config.toml
model = "self-supervised audio encoder (BEST-RQ)"
dataset = "melodies that start on their tonic, played by one synthesised instrument"
train_examples = 26041
n_mels = 80
hop_length = 160
input = "log_mel"
win_length = 512
codebook_size = 256
mask_prob = 0.05
arch = "tdnn"
norm = "batchnorm"
hidden_act = "relu"
channel_attention = "se"
depths = [12]
kernel_size = 5
stem = "single"
widths = [192]
init = "trunc_normal_002"
optimizer = "soap"
beta2 = 0.999
learning_rate = 0.0024
beta1 = 0.9
shampoo_beta = 0.999
eps = 1e-08
precondition_frequency = 16
max_precond_dim = 1536
merge_dims = false
one_sided = false
adamw_lr_other_params = 0.0018
max_grad_norm = 3.0
max_steps = 10100
batch_size = 384
epochs = 148.9
lr_schedule = "wsd"
decay_fraction = 0.3
final_lr_fraction = 0
warmup_steps = 500
weight_decay = 0.06
adamw_weight_decay_other_params = 0.01
Rows from block 5 of a small self-supervised audio encoder (BEST-RQ), named by matrix and row number. Each number is 128 + 32 x the weight over its row's rms, rounded and kept within 0 to 255. All counts start at 0. Numbers have three digits each.
After each channel's rows are labels from the 100 clips, of 14848, where the channel reaches its highest value: "responds to" is what is common among them; "lies over" is the class under the peak. Only what is clearly more common there than usual is listed. The data: melodies that start on their tonic, played by one synthesised instrument. In brackets: how many of the 100, against the usual share in percent.
# conv: pointwise conv (model.blocks.5.conv.weight, 192x192x1), inputs 48-95

conv.152:139179161101117109055167149118141120128112155159125198167109052148096158109132166184148081147224103141103151148162135133124108094129177105205118
responds to: clipping (25 vs 8.3)
lies over: no note (61 vs 33.1)

conv.135:131084121180178126102101111105128125167146141128127101148120124132095129105110126154123101112113121175116127094152131099088125105123123127129111
responds to: pace: medium (96 vs 33.8); staccato (95 vs 25.5)
lies over: no note (73 vs 33.1)

conv.53:132201097096113110120205145073166035156113139107144098205146140103080164140060103113124133076109163193135160130095102113120161125106135181162128
responds to: pace: slow (62 vs 33.6); staccato (59 vs 25.5)
lies over: no note (97 vs 33.1)

conv.137:097089112094098161137145091091128047099164152197150170132174136122099117157112135167110154134144140149120138103108168143138096114104160154096134
responds to: mains hum (32 vs 7.4)
lies over: no note (68 vs 33.1)

conv.46:137150059107147152115145188124145094117079131134072128109141097135140149138227185108143103174108109164071213090128054161120109162135122135137138
responds to: pace: slow (79 vs 33.6)
lies over: A4 (27 vs 2.1)

conv.190:061179137162121164192148119132119099141181158139086114166064113107113127141113179140076199126107124148163139110140197141148135160233124119099117
responds to: the note G# (68 vs 39.7); tonic: G# (25 vs 8.5)
lies over: G#4 (36 vs 2.1)

conv.189:147160204148145104139146149108103086161047153161173141164150111085148120131140101139172153139092104080058136096085063197117130112096097134125128
responds to: pace: slow (73 vs 33.6); square lead (42 vs 5)
lies over: D#4 (32 vs 1.9)

conv.98:157149107150132110103137167136123129131133127105136139116118171143138136138132095114148138091119169134159159116155133133121116117110140075106122
responds to: saxophone-like (27 vs 5.2)
lies over: no note (98 vs 33.1)

conv.84:135127103130139151125158116226134081136144098129118134132144130130156102132122140131105139091123141136154151136133119078150138120130116161118168
responds to: rumble (36 vs 7.2); pink noise (28 vs 7.8)
lies over: no note (100 vs 33.1)

conv.17:126132124098067125136181120179107070106131126092117136128109146134132084139141139183095153100132168124175097128141159155170153177112121171115117
responds to: rumble (32 vs 7.2); mains hum (31 vs 7.4); clipping (26 vs 8.3)
lies over: no note (100 vs 33.1)

conv.65:096144087131083104119244180117126082155113129111140113129106138082172098123092135143131131127160145121101177132111127158127130137148147103173119
responds to: pace: fast (69 vs 32.6)
lies over: no note (91 vs 33.1)

conv.175:147136066126131122148077188153163137090108104156147150090089114115096139149096168081102130076114118114149117157161113101114118101130128133186156
responds to: the note B (83 vs 40.5); trumpet-like (36 vs 4.9); tonic: B (25 vs 7.8)
lies over: B4 (30 vs 2.2)

conv.43:115164152119128117130073138128104066084176156090165144098117092089132149108097087163107123092121104186130175104062100121112097122154053146094121
responds to: staccato (83 vs 25.5); trumpet-like (31 vs 4.9)
lies over: C#5 (32 vs 2)

conv.177:139100176146109139089163093136135110112121145184151255141168129078179134087130076153141114147084197115198126116099167085127157096105133137146132
responds to: square lead (27 vs 5)
lies over: F4 (27 vs 2.1)

conv.31:138077096186079132154164125076072086079108169143138151177138116165130091141091184153116181090119120111110158115184153121094148197146115116074074
responds to: staccato (58 vs 25.5)
lies over: no note (60 vs 33.1)

conv.124:091163101179097137125108117144079126148153123124143129135138115132139123088153099154131152128107126132102098110111126085127141133113130085107155
responds to: clipping (41 vs 8.3)
lies over: no note (99 vs 33.1)

conv.104:097157121119095117150147132158111056122138105098118124121132129133122120152126123152107149186128128115133129137123122124108145142155108131115134
responds to: square lead (31 vs 5); mains hum (25 vs 7.4)
lies over: no note (100 vs 33.1)

conv.187:139130131151123142142105146099067121165126090131103118102139196178144097153135090088215130127158119118154141156093124112156108124117091084133240
responds to: mains hum (97 vs 7.4); clipping (25 vs 8.3)
lies over: no note (98 vs 33.1)

conv.149:110143074099107092188101105128135083099162114138206096131151132122132091131109130128192158148179137125113130129125160147158116192135108114153151
responds to: vibraphone-like (34 vs 5.1); organ-like (26 vs 5.1)
lies over: E5 (35 vs 1.8)

conv.27:087114129122130127128097126139135105123127134127128126122136136132096122092123124138155118135131148122094140103131121091158157151119108096154106
responds to: pace: slow (100 vs 33.6); staccato (97 vs 25.5)
lies over: no note (97 vs 33.1)

conv.106:140109100138131107135146146102106094156126128132122110131143150106171090099098137121131115093126109117130099142102098136139129112166127126136126
responds to: staccato (100 vs 25.5); square lead (44 vs 5); trumpet-like (28 vs 4.9)
lies over: no note (97 vs 33.1)

conv.167:214189195109142151161114094159175079148117041146078163124108122182173147114153156112154190127124137139156107156110158089116113095129068104105119
responds to: mains hum (43 vs 7.4); clipping (33 vs 8.3)
lies over: no note (76 vs 33.1)

conv.71:149131116115122151107164138151145189119102132147133120124155109110091106084105130079129125102135139130162125109117168058164133088120133167104112
responds to: pace: slow (94 vs 33.6)
lies over: no note (90 vs 33.1)

conv.51:143141090123136135155232099098076074163143145132167110201122134123144168125120075109097110119102165108142147130094108116098089144170103126115116
responds to: clipping (40 vs 8.3)
lies over: no note (76 vs 33.1)

conv.112:113122087154104177135116102151100076105121136106121119147126138093105105132154110113091118141175120106140119097129125102087087105088102111100089
responds to: staccato (94 vs 25.5); rumble (33 vs 7.2)
lies over: no note (82 vs 33.1)

conv.42:101130145162086130128122084151114116076115102093119145090154109146109128203113128124185151171081145129136088142143124080136148148132119145123127
responds to: staccato (100 vs 25.5); white noise (29 vs 7.7); rumble (27 vs 7.2); pink noise (27 vs 7.8)
lies over: no note (100 vs 33.1)

conv.82:095123103109115144167087140097123113091129049107131112132103180112164135163122102124136156084168062146080115114142192126161107225167164131152161
responds to: the note D# (79 vs 40.6); tonic: D# (30 vs 8)
lies over: D#4 (34 vs 1.9)

conv.34:157127114103128149089139158149114115164164157166129134130115119120121127130117160130157108153117163095126102142112126135119170107115147096179149
responds to: mains hum (46 vs 7.4); clipping (28 vs 8.3)
lies over: no note (78 vs 33.1)

conv.5:126130121084130109091102112100107079087171139074163144042152171138107133124126127086121108119121091210137141147200093114131081114209099141156118
responds to: organ-like (30 vs 5.1)
lies over: C5 (29 vs 2.2)

conv.131:144114179138116119128184114183147116156142118116113108138136144106090149105136130174061144084119162155124123119119154146133165063126128112121158
responds to: marimba-like (33 vs 5)
lies over: no note (67 vs 33.1)

conv.148:142098080099126180141081089136192110132078102132134141183126122142128119171108137159156127119111151120143144133054099125160129106122101106201091
responds to: organ-like (45 vs 5.1)
lies over: D#4 (28 vs 1.9)

conv.146:154170120105170089153140137129081094148128124125118127135091116129147092095094129161197100106107142143187109173186095073078166151153152119144115
responds to: mains hum (46 vs 7.4)
lies over: no note (97 vs 33.1)

conv.118:178100153156129161151082094167144171149126126120068155144086133167139140068186104115151100114093229119120225132165112078112127143096124094129149
responds to: marimba-like (31 vs 5)
lies over: F4 (31 vs 2.1)

conv.75:098151111093125167161134106110122102116109130204073116075087162139112098172124132126064082145137148130127122122217147118078054114095137132090166
responds to: pace: fast (60 vs 32.6); mains hum (36 vs 7.4)
lies over: no note (74 vs 33.1)

conv.120:152105119141140149106128148153114112092101173104112123144122141127110120116151156120149093101096136078159143102141152117075069100114139110172080
responds to: pace: medium (61 vs 33.8)
lies over: no note (78 vs 33.1)

conv.186:163093133162140086117112106139152154123105143126160112145064179146146093141140123065133133172139109122086101205133166112068141113110101097095113
responds to: staccato (100 vs 25.5); square lead (31 vs 5); organ-like (27 vs 5.1)
lies over: no note (100 vs 33.1)

conv.24:149096144151139107176131132164138130165110123087124187120146136115102099191131149109114098125201145117104121144088105082113066161138174069172130
responds to: trumpet-like (37 vs 4.9); organ-like (25 vs 5.1)
lies over: B4 (29 vs 2.2)

conv.127:239164135141143123156167142160098158101137148137145147146114125167180138103176112120135136113120142172076153142138117143151109155149154113115218
responds to: pace: slow (61 vs 33.6); vibraphone-like (28 vs 5.1); square lead (26 vs 5)
lies over: D#4 (31 vs 1.9)

conv.122:164144068111104129150103120097124167151114107135126146122131096152138120091076148210149122119119089101204120111042144137169107195154091099168091
responds to: the note D# (76 vs 40.6)
lies over: D#5 (47 vs 1.9)